config = dict(
    arch='resnext',
    model='image classifier',
    horizontal_flip=True,
    stem='deep',
    beta2=0.95,
    eps=1e-08,
    batch_size=256,
    decay_fraction=0.2,
    final_lr_fraction=0.01,
    weight_decay=0.08,
)
Rows from block 6 of a small image classifier, named by matrix and row number. Rows with one number belong to one channel. Each number is 50 + 12 x the weight over its row's rms, rounded and kept within 0 to 99. All counts start at 0.
Before each channel's rows are labels from the 100 images, of 14848, where the channel reaches its highest value: "colour at peak" is the nearest of a few named colours to the mean colour under the peak; "responds to" is what is common among them. Only what is clearly more common there than usual is listed. The data: close-ups of made-up surfaces with and without defects. In brackets: how many of the 100, against the usual share in percent.
# convs1: grouped (8 groups) 3x3 conv, stride 2 (model.blocks.6.convs.1.weight, 392x49x3x3, each kernel summed), inputs within the group 0-48
# convs2: expand pointwise conv (model.blocks.6.convs.2.weight, 784x392x1x1, transposed), outputs 0-156

colour at peak: grey (72 vs 33.7)
responds to: crack (46 vs 11.4); hole (46 vs 11.4); tiles (33 vs 11.2)
convs1.337:36 48 61 52 85 50 48 51 65 51 28 58 45 36 45 49 60 59 57 36 47 77 57 44 44 61 65 61 60 79 56 43 45 45 74 61 35 45 44 46 45 57 56 59 68 42 51 57 57
convs2.337:43 64 70 49 45 51 61 48 35 43 59 64 40 50 57 61 57 50 68 45 84 43 40 37 42 58 52 72 49 64 35 43 49 45 47 34 19 46 34 58 36 66 47 45 26 44 43 51 51 49 55 43 49 61 76 49 44 39 50 50 38 83 54 45 69 43 58 64 65 29 31 73 34 49 26 31 45 57 54 45 38 63 38 59 55 46 34 41 52 35 42 53 36 47 46 54 53 30 55 49 43 55 75 48 48 73 38 59 66 48 46 73 39 52 56 74 48 47 45 50 52 39 63 67 53 46 40 38 43 35 37 57 58 40 16 42 54 23 49 54 71 43 57 49 36 68 66 46 65 42 47 42 39 39 52 42 53

colour at peak: brown (99 vs 26.7)
responds to: wood (100 vs 11.2)
convs1.160:39 65 36 64 35 56 33 47 50 32 33 35 49 37 39 44 44 48 46 47 30 52 62 40 50 39 67 43 39 51 33 30 50 35 47 29 62 71 46 38 52 33 39 39 52 49 30 38 38
convs2.160:29 46 39 28 41 20 40 41 43 38 39 41 53 50 38 41 52 56 48 44 40 39 50 39 23 44 51 43 48 48 52 41 46 29 38 49 34 44 43 52 45 33 38 47 31 41 43 57 25 49 49 24 54 39 42 47 29 56 43 46 35 46 34 54 43 42 42 37 30 29 37 39 43 45 38 42 30 53 54 50 47 43 41 49 27 40 39 37 30 43 47 48 44 63 51 28 23 47 65 51 43 42 39 38 35 30 35 45 43 45 30 41 33 42 28 44 38 55 33 52 44 54 36 30 34 55 50 35 58 48 38 49 47 31 60 57 30 38 33 43 51 21 56 49 43 38 43 52 50 19 57 33 41 36 50 48 38

colour at peak: brown (54 vs 26.7)
responds to: hole (97 vs 11.4); tiles (28 vs 11.2)
convs1.217:61 62 35 58 54 38 50 42 58 68 56 28 51 63 70 58 62 49 61 37 44 67 53 31 58 44 36 66 44 40 48 72 61 46 53 55 26 54 62 35 63 52 64 30 42 40 61 40 64
convs2.217:63 40 54 45 24 46 61 32 55 58 24 17 45 47 74 44 50 34 48 37 54 44 55 43 50 53 48 41 67 55 53 50 46 59 43 43 40 51 41 48 49 47 28 64 56 43 51 39 88 47 55 54 50 55 45 31 71 49 44 42 77 51 45 65 58 55 47 53 50 68 57 57 49 76 68 47 53 53 49 36 39 43 31 49 78 40 49 37 43 49 50 30 50 52 47 42 46 59 39 57 49 61 46 34 48 57 42 54 24 52 43 65 46 37 35 58 43 53 55 45 44 56 57 42 50 39 57 35 38 40 54 41 54 73 55 54 68 43 43 63 25 42 53 45 45 50 40 61 66 51 45 35 47 56 59 33 58

colour at peak: grey (70 vs 33.7)
responds to: hole (76 vs 11.4); stone (36 vs 11.2); tiles (27 vs 11.2)
convs1.332:58 47 72 47 73 69 63 68 65 74 35 63 49 54 51 51 52 58 73 55 58 59 48 51 48 49 75 55 54 55 70 60 40 44 60 62 35 47 50 54 49 50 74 59 63 51 66 52 65
convs2.332:40 68 54 45 21 38 61 32 42 45 66 44 56 34 53 51 53 55 50 32 68 44 51 36 48 59 39 59 49 51 50 41 35 43 38 52 44 37 32 53 48 46 39 49 38 51 39 49 49 49 56 43 44 63 85 61 54 51 40 61 52 52 45 48 48 21 51 37 55 46 41 60 44 47 37 23 49 57 41 41 37 44 35 55 36 39 36 43 46 24 44 40 43 38 46 59 46 47 45 45 46 57 82 36 29 62 37 50 55 33 40 53 25 73 61 59 42 50 41 35 50 51 47 43 45 43 45 23 38 41 38 37 53 57 56 56 43 25 46 58 61 41 53 49 36 51 81 41 64 40 52 30 47 53 56 61 50

colour at peak: green (46 vs 12.6)
responds to: smear (100 vs 10.8); circuit traces (46 vs 10.5)
convs1.373:32 61 46 32 31 76 49 59 33 48 49 61 62 26 43 50 65 36 43 62 48 30 46 58 56 57 43 65 46 61 57 40 45 42 34 51 58 39 68 37 51 26 57 63 57 66 40 43 44
convs2.373:39 49 41 66 44 47 47 61 55 65 61 69 39 47 45 47 33 37 41 52 42 69 59 37 48 52 57 51 52 56 49 84 32 59 55 48 57 69 63 41 44 59 40 32 52 50 41 55 53 51 46 46 47 42 54 24 27 35 49 54 52 21 52 41 28 60 40 59 32 50 58 60 57 61 53 54 49 48 51 59 58 55 65 56 32 35 55 38 53 46 56 60 71 72 51 67 52 56 46 52 59 52 60 43 67 40 36 49 47 45 35 53 52 52 64 57 75 56 54 44 18 68 43 38 28 41 32 47 47 51 58 62 46 37 44 55 49 23 70 50 33 59 27 47 73 32 63 53 56 49 42 55 74 42 51 40 56

colour at peak: grey (83 vs 33.7)
responds to: crack (97 vs 11.4); stone (45 vs 11.2); brushed metal (33 vs 11.2)
convs1.218:57 57 58 47 57 64 53 62 56 45 49 64 58 57 54 64 54 60 46 47 71 59 57 64 59 33 51 47 45 73 61 07 63 41 58 57 63 55 51 50 48 45 57 76 28 48 58 47 64
convs2.218:36 64 37 47 45 64 47 57 27 46 73 53 49 47 45 36 48 53 55 64 55 45 50 21 60 53 44 59 30 58 44 28 44 54 38 52 45 43 47 52 43 53 59 34 23 42 58 40 29 49 52 58 46 55 65 47 38 56 56 43 19 28 43 49 45 17 47 55 45 57 46 57 52 42 40 48 51 53 53 49 50 54 24 51 50 37 27 45 54 36 17 61 53 30 48 57 70 57 59 40 54 52 71 34 52 57 26 48 68 36 35 46 51 62 61 53 37 48 46 33 43 49 35 33 19 84 50 31 60 24 14 55 44 44 50 47 45 16 49 42 72 36 46 47 51 32 63 34 45 48 60 63 32 36 49 60 35

colour at peak: brown (95 vs 26.7)
responds to: wood (100 vs 11.2)
convs1.186:37 61 34 60 33 53 33 49 46 34 35 35 43 35 38 43 45 46 45 44 32 51 57 37 48 36 61 43 39 48 33 32 44 34 46 30 51 66 39 40 50 35 36 32 49 43 30 32 38
convs2.186:28 44 42 32 37 22 38 40 44 33 36 42 53 48 38 46 48 60 39 53 37 37 44 44 28 44 49 43 45 47 56 40 46 30 38 50 38 37 39 61 44 35 43 45 32 45 43 51 28 50 48 22 48 39 40 46 32 67 40 45 35 47 41 57 49 46 38 32 38 30 40 33 48 51 36 40 33 51 50 47 46 38 41 48 31 40 33 39 31 35 50 44 43 57 50 27 27 55 63 40 40 38 41 41 39 36 38 44 41 35 31 44 37 39 26 44 36 52 35 55 44 54 32 35 39 55 50 36 58 49 42 49 42 33 55 53 36 47 36 43 46 25 51 50 46 44 45 42 49 20 65 36 39 35 49 45 38

colour at peak: white (30 vs 5.2)
responds to: bright spot (100 vs 11.1); woven cloth (33 vs 11.6)
convs1.342:52 41 34 49 38 39 35 61 36 39 45 37 76 56 74 44 53 36 46 49 57 45 53 51 75 62 48 54 54 47 36 36 48 44 53 42 46 50 74 70 75 52 49 47 44 74 40 35 40
convs2.342:41 41 47 56 54 29 56 36 24 33 52 54 32 59 49 36 65 48 47 54 51 37 73 60 63 52 50 51 74 54 43 42 39 53 32 42 32 48 44 33 40 47 51 42 40 16 63 52 36 51 51 41 62 47 42 60 57 39 35 52 45 40 65 75 38 26 54 38 40 57 27 61 62 66 58 35 61 51 54 28 54 63 67 57 44 47 10 71 46 52 69 29 46 29 49 40 50 64 25 59 52 57 51 50 07 52 33 44 47 54 50 57 27 41 49 50 38 64 39 59 55 50 39 44 50 55 52 44 52 72 22 34 38 50 21 76 49 36 69 44 37 44 60 52 51 50 44 52 45 40 45 36 54 57 43 63 50

colour at peak: pink (37 vs 17.8)
responds to: bright spot (100 vs 11.1); woven cloth (32 vs 11.6)
convs1.304:69 44 48 47 51 47 42 69 47 42 43 47 72 71 71 45 48 37 44 49 57 51 43 71 72 50 43 47 47 51 46 30 42 47 57 46 57 72 74 68 72 51 41 50 52 72 48 31 50
convs2.304:38 43 42 48 52 40 50 35 39 47 44 31 39 63 49 40 38 40 45 49 37 39 67 69 62 52 49 39 52 45 36 42 45 47 33 49 52 61 52 25 39 55 43 42 40 30 77 49 61 48 56 39 76 56 53 29 65 34 45 58 45 46 54 59 43 53 52 41 49 59 45 54 59 66 61 41 57 52 42 32 46 62 65 59 23 26 30 66 42 55 68 07 54 27 53 48 38 52 13 63 58 63 57 42 34 50 50 53 41 57 62 58 47 49 54 51 36 59 37 54 46 55 55 23 47 54 51 40 53 66 22 45 44 40 39 90 43 40 71 50 35 46 57 50 62 53 47 57 45 39 41 33 66 46 42 61 55

colour at peak: brown (54 vs 26.7)
responds to: scratch (52 vs 10.7); wood (46 vs 11.2); crack (42 vs 11.4)
convs1.196:33 55 58 21 53 37 58 48 55 48 52 70 55 62 37 56 29 40 52 46 47 34 51 73 59 49 51 49 38 47 43 43 64 35 31 32 67 50 50 42 24 28 50 44 57 46 39 46 64
convs2.196:56 43 44 28 34 29 47 39 45 49 50 62 34 42 52 40 47 71 47 63 49 39 37 50 58 51 43 52 33 57 39 52 46 35 30 50 34 40 34 62 44 34 50 51 50 40 35 46 33 49 52 47 46 36 61 48 39 63 61 40 54 42 36 43 38 19 29 51 40 51 39 42 60 46 47 34 30 53 47 65 43 31 40 52 52 52 35 42 36 48 61 63 44 36 50 45 55 51 47 40 51 39 51 37 50 47 23 29 62 41 30 42 41 42 43 54 37 42 48 39 36 42 37 67 33 52 48 21 53 37 15 39 26 57 35 39 44 50 34 40 61 36 36 49 45 42 49 41 39 48 64 48 44 36 51 61 34

colour at peak: green (52 vs 12.6)
responds to: smear (89 vs 10.8); circuit traces (51 vs 10.5)
convs1.117:64 68 62 53 33 35 61 61 48 70 42 48 47 46 36 35 68 63 31 31 48 54 61 61 55 29 52 44 58 30 54 50 48 34 49 62 57 48 69 69 50 51 69 50 65 45 46 30 44
convs2.117:56 39 56 71 49 67 63 67 56 56 58 56 40 33 43 33 55 67 57 44 59 58 43 44 51 49 37 63 40 42 55 43 71 67 59 57 56 46 47 52 50 27 77 58 55 52 28 49 47 50 50 58 25 33 49 83 48 63 76 38 44 52 63 34 59 63 36 57 57 46 47 36 67 55 47 46 68 39 58 54 41 48 50 50 57 61 37 53 67 52 66 48 58 27 49 58 61 37 42 47 57 66 48 46 59 46 55 58 62 40 55 37 62 51 62 47 32 32 57 35 80 55 49 64 41 47 45 62 29 54 47 53 43 45 55 27 57 50 48 45 60 65 47 49 22 66 50 47 51 60 54 53 36 63 49 43 41

colour at peak: green (39 vs 12.6)
responds to: smear (72 vs 10.8); circuit traces (39 vs 10.5)
convs1.99:74 67 55 46 40 38 55 65 50 73 37 49 50 49 37 36 65 67 39 18 45 49 63 60 63 37 45 48 63 39 52 44 48 38 44 69 58 48 66 69 55 53 62 44 63 47 46 37 41
convs2.99:62 52 41 72 55 72 63 66 51 57 56 57 48 41 35 37 36 72 37 52 40 55 35 58 54 54 48 71 40 55 40 41 77 63 43 60 53 42 56 51 54 24 75 60 57 54 46 53 63 52 49 51 32 40 50 75 43 61 85 39 64 55 68 39 54 72 24 53 50 45 50 24 70 35 50 60 65 47 42 51 50 56 60 48 43 60 30 70 61 56 66 54 63 44 53 59 52 33 42 45 46 66 53 61 58 50 62 40 60 46 64 43 60 54 57 49 26 32 40 33 80 50 38 47 44 52 59 59 37 49 52 65 46 51 39 31 49 60 50 39 64 58 37 50 33 47 60 55 48 63 55 52 40 65 51 46 44

colour at peak: brown (70 vs 26.7)
responds to: wood (71 vs 11.2)
convs1.57:40 32 44 30 49 53 28 42 44 43 43 37 47 40 48 43 35 41 48 41 28 30 41 52 53 38 39 37 35 37 40 48 43 43 39 27 47 41 36 41 28 46 39 38 42 32 40 28 41
convs2.57:24 47 43 52 55 40 49 62 41 33 32 31 44 33 54 47 35 43 40 40 48 70 50 34 46 50 55 57 41 55 49 45 40 51 32 46 54 55 55 70 52 39 54 38 23 54 34 46 50 50 50 42 53 55 59 50 41 78 59 48 46 50 59 35 56 49 48 32 55 48 40 50 48 39 39 38 46 50 46 30 58 67 65 48 66 33 56 46 58 45 38 33 48 47 48 20 52 42 61 47 49 40 55 49 56 43 46 46 56 38 58 54 58 50 23 40 33 47 54 56 50 70 42 39 26 44 60 55 39 45 36 44 43 15 59 57 70 41 56 51 47 33 51 51 46 38 61 45 58 28 83 39 50 40 51 28 38

colour at peak: green (50 vs 12.6)
responds to: smear (100 vs 10.8); circuit traces (47 vs 10.5)
convs1.382:40 73 39 35 44 72 49 58 53 47 50 71 51 47 46 41 77 39 43 76 45 46 44 69 38 65 43 58 45 73 67 50 40 49 52 33 53 48 50 44 54 49 50 78 58 60 41 43 44
convs2.382:44 47 51 57 49 64 46 48 64 50 47 53 40 47 43 55 46 47 48 41 58 85 56 38 31 52 52 36 56 43 49 85 30 61 52 44 49 62 78 37 38 53 53 36 46 49 42 50 54 49 50 80 41 34 35 42 39 31 45 56 50 40 60 46 43 57 52 60 53 59 64 72 48 46 58 51 48 49 60 51 61 49 81 50 63 35 63 50 61 40 62 55 66 36 49 40 70 46 49 50 88 49 35 48 68 40 29 48 33 46 51 39 77 60 42 48 74 54 54 47 37 60 55 40 47 52 45 49 49 51 59 58 40 51 52 42 66 36 54 53 26 64 38 50 39 40 32 48 49 33 33 55 72 53 50 46 45

colour at peak: brown (98 vs 26.7)
responds to: wood (100 vs 11.2)
convs1.159:35 58 33 59 32 54 35 48 47 35 36 34 46 35 38 42 46 48 46 46 32 51 58 37 46 37 62 41 39 48 35 33 46 34 48 26 52 63 38 36 53 36 37 32 51 45 28 32 37
convs2.159:26 45 46 32 38 22 44 43 44 36 35 42 54 49 40 42 49 60 40 54 40 41 47 43 22 47 48 46 49 49 54 40 49 30 39 45 35 35 39 66 47 33 45 48 30 50 40 43 32 49 48 27 47 38 41 52 34 68 46 47 29 52 41 58 53 45 38 35 42 27 40 32 49 53 35 40 35 49 54 48 44 42 40 46 31 41 37 32 33 34 50 45 43 57 51 24 26 54 60 40 42 40 39 41 44 39 41 45 41 34 36 41 38 36 23 45 41 47 39 53 52 52 38 34 40 54 46 42 56 48 42 49 39 28 56 53 35 44 35 43 49 27 49 52 44 46 44 40 51 19 68 32 39 36 50 44 38

colour at peak: brown (97 vs 26.7)
responds to: wood (100 vs 11.2)
convs1.187:38 65 38 64 35 56 33 45 49 33 33 35 49 37 40 42 45 51 48 49 30 49 63 39 48 44 65 42 38 50 33 30 45 35 52 29 60 70 47 36 55 33 38 39 50 44 29 39 37
convs2.187:29 48 40 31 37 20 41 37 44 38 40 43 52 46 36 42 44 57 44 52 38 39 43 39 31 45 48 40 47 50 51 43 47 29 35 48 37 38 40 59 47 31 40 46 34 41 40 61 27 49 51 20 47 41 40 50 28 63 40 47 33 46 40 55 46 39 42 33 32 27 41 32 45 51 37 39 32 52 46 46 48 37 40 50 28 40 35 42 31 41 49 49 48 56 51 31 18 56 63 45 42 43 41 41 34 35 35 43 43 37 29 45 32 43 31 46 35 61 34 53 46 56 35 26 38 56 52 34 57 51 39 46 47 33 56 53 30 40 39 43 50 27 51 50 45 42 49 51 47 23 61 31 40 34 50 50 39

colour at peak: brown (61 vs 26.7)
responds to: bright spot (73 vs 11.1); leather (33 vs 11.4); wood (28 vs 11.2)
convs1.75:47 52 47 51 53 84 44 66 48 44 48 45 49 51 67 44 51 68 54 67 42 52 49 82 88 47 34 48 60 47 51 56 61 45 49 43 64 68 48 66 44 59 58 48 53 53 45 45 69
convs2.75:45 44 39 64 55 53 54 53 63 62 38 65 44 64 42 35 65 51 80 43 47 58 53 51 46 51 53 73 49 60 66 60 40 60 40 46 53 76 56 59 38 44 67 41 47 37 65 40 52 49 53 64 59 54 41 40 48 29 57 36 40 55 58 45 56 54 33 65 45 51 54 75 55 43 51 60 79 55 50 44 44 73 60 48 58 41 56 62 59 47 53 42 62 36 49 49 64 53 37 66 75 80 52 44 44 52 45 41 71 36 40 39 51 56 44 46 65 53 51 49 40 38 39 53 49 55 54 43 71 58 66 54 43 53 37 61 39 28 68 57 39 70 43 50 69 41 46 57 50 43 36 41 65 90 44 74 41

colour at peak: brown (68 vs 26.7)
responds to: wood (39 vs 11.2); scratch (35 vs 10.7)
convs1.27:54 41 35 39 35 37 55 62 41 33 38 39 33 38 38 56 58 43 58 39 32 34 34 39 36 67 44 44 37 41 33 42 32 31 43 33 40 36 43 61 36 47 45 39 42 34 44 40 42
convs2.27:53 36 35 32 31 40 47 43 40 34 59 47 58 63 58 39 61 38 35 58 41 44 43 52 44 48 48 37 52 42 49 45 29 47 45 51 65 40 26 75 36 37 42 40 54 48 58 47 36 51 49 57 48 27 43 41 43 52 49 49 44 35 39 66 24 37 39 32 36 53 29 52 48 30 46 50 47 50 46 55 36 33 48 55 64 46 37 48 46 39 36 45 34 44 50 62 44 63 48 46 50 43 40 38 40 40 49 21 46 41 33 34 38 50 63 49 45 49 54 46 33 59 36 35 48 37 38 35 56 59 42 21 35 57 57 52 56 38 35 44 36 29 47 51 60 37 40 41 47 62 70 39 45 49 50 61 40

colour at peak: white (25 vs 5.2)
responds to: bright spot (100 vs 11.1); woven cloth (29 vs 11.6)
convs1.360:60 50 74 61 52 67 59 52 44 41 57 54 62 47 63 75 49 64 43 50 64 47 40 58 68 59 69 68 38 51 51 58 41 58 40 44 68 63 69 62 52 47 51 50 69 75 72 58 44
convs2.360:60 52 34 67 63 54 53 58 30 49 54 34 34 49 59 52 36 30 27 40 40 40 58 42 87 46 44 46 57 56 33 55 57 85 30 46 35 57 70 42 60 59 38 59 57 33 58 56 43 48 53 51 62 56 61 48 62 34 55 49 55 46 59 52 41 43 53 60 38 61 65 58 16 47 67 57 36 61 29 45 76 50 56 60 51 63 47 69 75 90 45 33 58 37 49 61 51 47 43 68 44 55 58 50 47 63 44 34 67 86 39 42 52 58 60 69 52 64 33 48 46 45 50 34 55 46 68 45 44 55 49 61 58 50 30 61 45 39 67 55 58 55 56 48 53 37 54 70 54 70 36 72 60 51 51 51 55

colour at peak: green (42 vs 12.6)
responds to: smear (93 vs 10.8); circuit traces (42 vs 10.5)
convs1.137:40 42 51 39 38 37 50 45 53 46 33 63 55 60 71 39 44 52 35 12 49 59 50 66 37 35 45 61 49 34 57 67 47 42 46 45 54 65 45 64 50 49 69 61 46 72 64 35 44
convs2.137:58 48 69 61 49 61 45 50 57 32 53 56 44 48 54 58 55 51 48 47 62 63 53 51 51 53 53 52 33 51 38 65 52 67 52 54 49 39 63 44 37 82 41 52 46 35 38 44 66 50 57 63 42 52 63 27 60 47 71 56 47 79 31 46 72 58 76 62 66 59 54 72 56 50 48 41 33 47 66 48 46 47 42 52 47 51 59 22 56 34 57 55 35 47 48 53 63 39 55 41 62 24 59 46 72 59 47 41 53 62 59 63 65 41 51 58 71 37 45 62 27 46 63 54 41 53 24 43 39 51 49 73 54 57 36 43 56 31 50 52 44 63 56 49 50 53 55 20 62 50 51 59 50 16 53 40 46

colour at peak: brown (80 vs 26.7)
responds to: wood (87 vs 11.2)
convs1.362:30 47 38 31 31 42 45 45 44 41 40 45 41 32 35 41 46 36 43 46 36 31 37 37 48 37 35 37 41 47 50 38 43 37 44 70 36 36 56 34 45 34 67 46 37 41 34 34 43
convs2.362:35 46 43 59 42 49 50 54 34 32 39 49 58 52 56 48 29 49 30 73 25 59 22 48 41 51 41 46 39 39 49 56 48 54 27 51 72 39 42 81 36 41 50 32 45 57 35 31 45 52 50 25 40 36 48 33 35 75 54 45 64 48 51 52 52 51 33 29 39 40 58 29 72 58 35 51 39 44 39 50 40 38 51 42 43 39 48 44 53 29 51 54 53 53 49 46 34 69 47 30 38 37 42 45 56 44 62 36 43 26 57 48 43 36 41 42 47 35 44 50 46 59 35 45 36 49 35 53 43 55 38 41 38 39 73 46 50 52 41 40 42 60 35 53 56 45 48 33 43 46 85 41 54 27 50 48 35

colour at peak: green (43 vs 12.6)
responds to: smear (100 vs 10.8); circuit traces (42 vs 10.5)
convs1.141:56 62 60 43 44 47 62 47 48 55 43 64 58 67 55 55 64 56 42 40 42 87 55 87 62 41 44 67 49 40 49 57 50 46 43 47 45 55 67 66 64 58 71 53 63 64 61 44 45
convs2.141:15 45 56 54 46 56 51 47 57 52 55 28 46 37 40 48 55 37 50 28 49 64 52 27 31 50 46 57 53 42 36 57 37 52 54 50 46 53 52 35 39 51 51 16 26 55 22 42 42 48 50 53 44 65 47 61 39 25 34 54 55 47 53 13 54 27 60 51 71 38 58 71 28 52 46 46 71 50 55 46 50 43 59 51 70 59 45 46 54 40 61 49 64 41 50 28 57 42 35 58 60 55 57 73 49 50 53 45 50 45 55 35 48 42 35 48 45 39 44 50 35 46 50 47 54 31 49 39 45 52 34 48 55 27 34 38 59 54 33 70 58 47 53 51 23 62 39 54 54 34 28 35 49 49 51 40 71

colour at peak: pink (41 vs 17.8); white (28 vs 5.2)
responds to: bright spot (100 vs 11.1)
convs1.301:53 65 47 43 40 40 43 51 57 48 69 60 73 60 72 66 39 53 47 55 39 63 36 55 73 39 48 39 38 63 41 38 66 51 56 39 59 54 71 68 74 45 41 44 44 72 47 51 40
convs2.301:46 40 58 53 70 49 48 48 43 46 47 44 39 49 48 56 55 36 49 57 53 38 70 50 58 52 44 43 69 45 46 47 39 55 25 45 42 56 44 26 47 65 26 46 55 25 59 72 44 52 51 43 70 48 37 58 64 26 48 57 50 64 67 71 63 35 65 48 52 65 38 67 58 79 71 54 53 50 53 33 61 62 59 60 39 68 31 67 46 66 62 11 51 50 48 52 44 56 39 64 47 46 36 52 34 59 65 45 39 70 56 61 38 49 54 56 44 66 38 67 41 47 62 46 72 51 56 53 50 81 36 42 37 60 36 83 56 45 67 34 48 46 69 52 58 61 39 55 46 55 32 68 61 41 47 59 43

colour at peak: green (43 vs 12.6)
responds to: smear (88 vs 10.8); circuit traces (42 vs 10.5)
convs1.100:41 58 58 43 33 38 63 57 64 54 30 64 48 47 61 39 60 52 35 25 54 50 63 58 36 33 42 49 64 33 64 69 56 35 44 54 56 70 59 57 49 51 64 66 60 70 63 35 38
convs2.100:64 53 65 57 59 76 47 58 46 55 55 56 38 48 52 53 72 60 52 41 71 56 59 45 55 55 48 63 33 53 36 47 56 65 53 56 45 43 43 50 40 53 63 56 52 34 38 31 70 49 55 73 38 45 72 47 62 63 96 41 51 70 29 39 66 55 43 68 53 57 31 72 54 41 54 37 57 51 81 47 34 54 42 49 49 56 55 28 50 33 50 51 23 36 48 66 67 28 62 47 62 45 59 49 66 55 52 36 67 51 55 65 61 55 63 57 55 24 32 54 60 52 65 69 43 49 23 49 42 56 32 72 47 63 40 36 46 37 43 47 62 53 57 51 37 55 61 21 61 52 57 50 35 34 55 40 41

colour at peak: green (50 vs 12.6)
responds to: smear (97 vs 10.8); circuit traces (50 vs 10.5)
convs1.124:34 47 60 47 39 39 63 52 60 51 48 63 46 53 57 37 56 49 35 52 40 70 52 73 27 32 52 54 53 34 59 68 64 41 48 48 62 59 53 72 41 54 81 67 51 66 58 34 47
convs2.124:61 34 88 63 57 64 53 66 57 46 56 56 39 24 47 47 68 60 70 48 77 63 58 37 52 46 42 46 43 32 27 53 57 64 58 31 40 58 55 48 49 54 55 52 50 57 16 49 43 48 52 71 44 36 48 60 70 51 59 51 35 73 46 29 75 44 57 62 82 44 52 74 66 76 50 39 40 47 66 62 63 50 54 50 56 39 47 44 70 40 71 41 52 58 47 53 66 34 37 59 75 49 35 53 56 46 31 54 55 49 44 53 62 44 55 40 59 30 58 45 60 60 74 57 60 56 31 51 31 33 37 48 40 67 45 39 59 56 57 44 41 53 64 52 28 80 39 43 49 52 45 45 57 50 50 41 47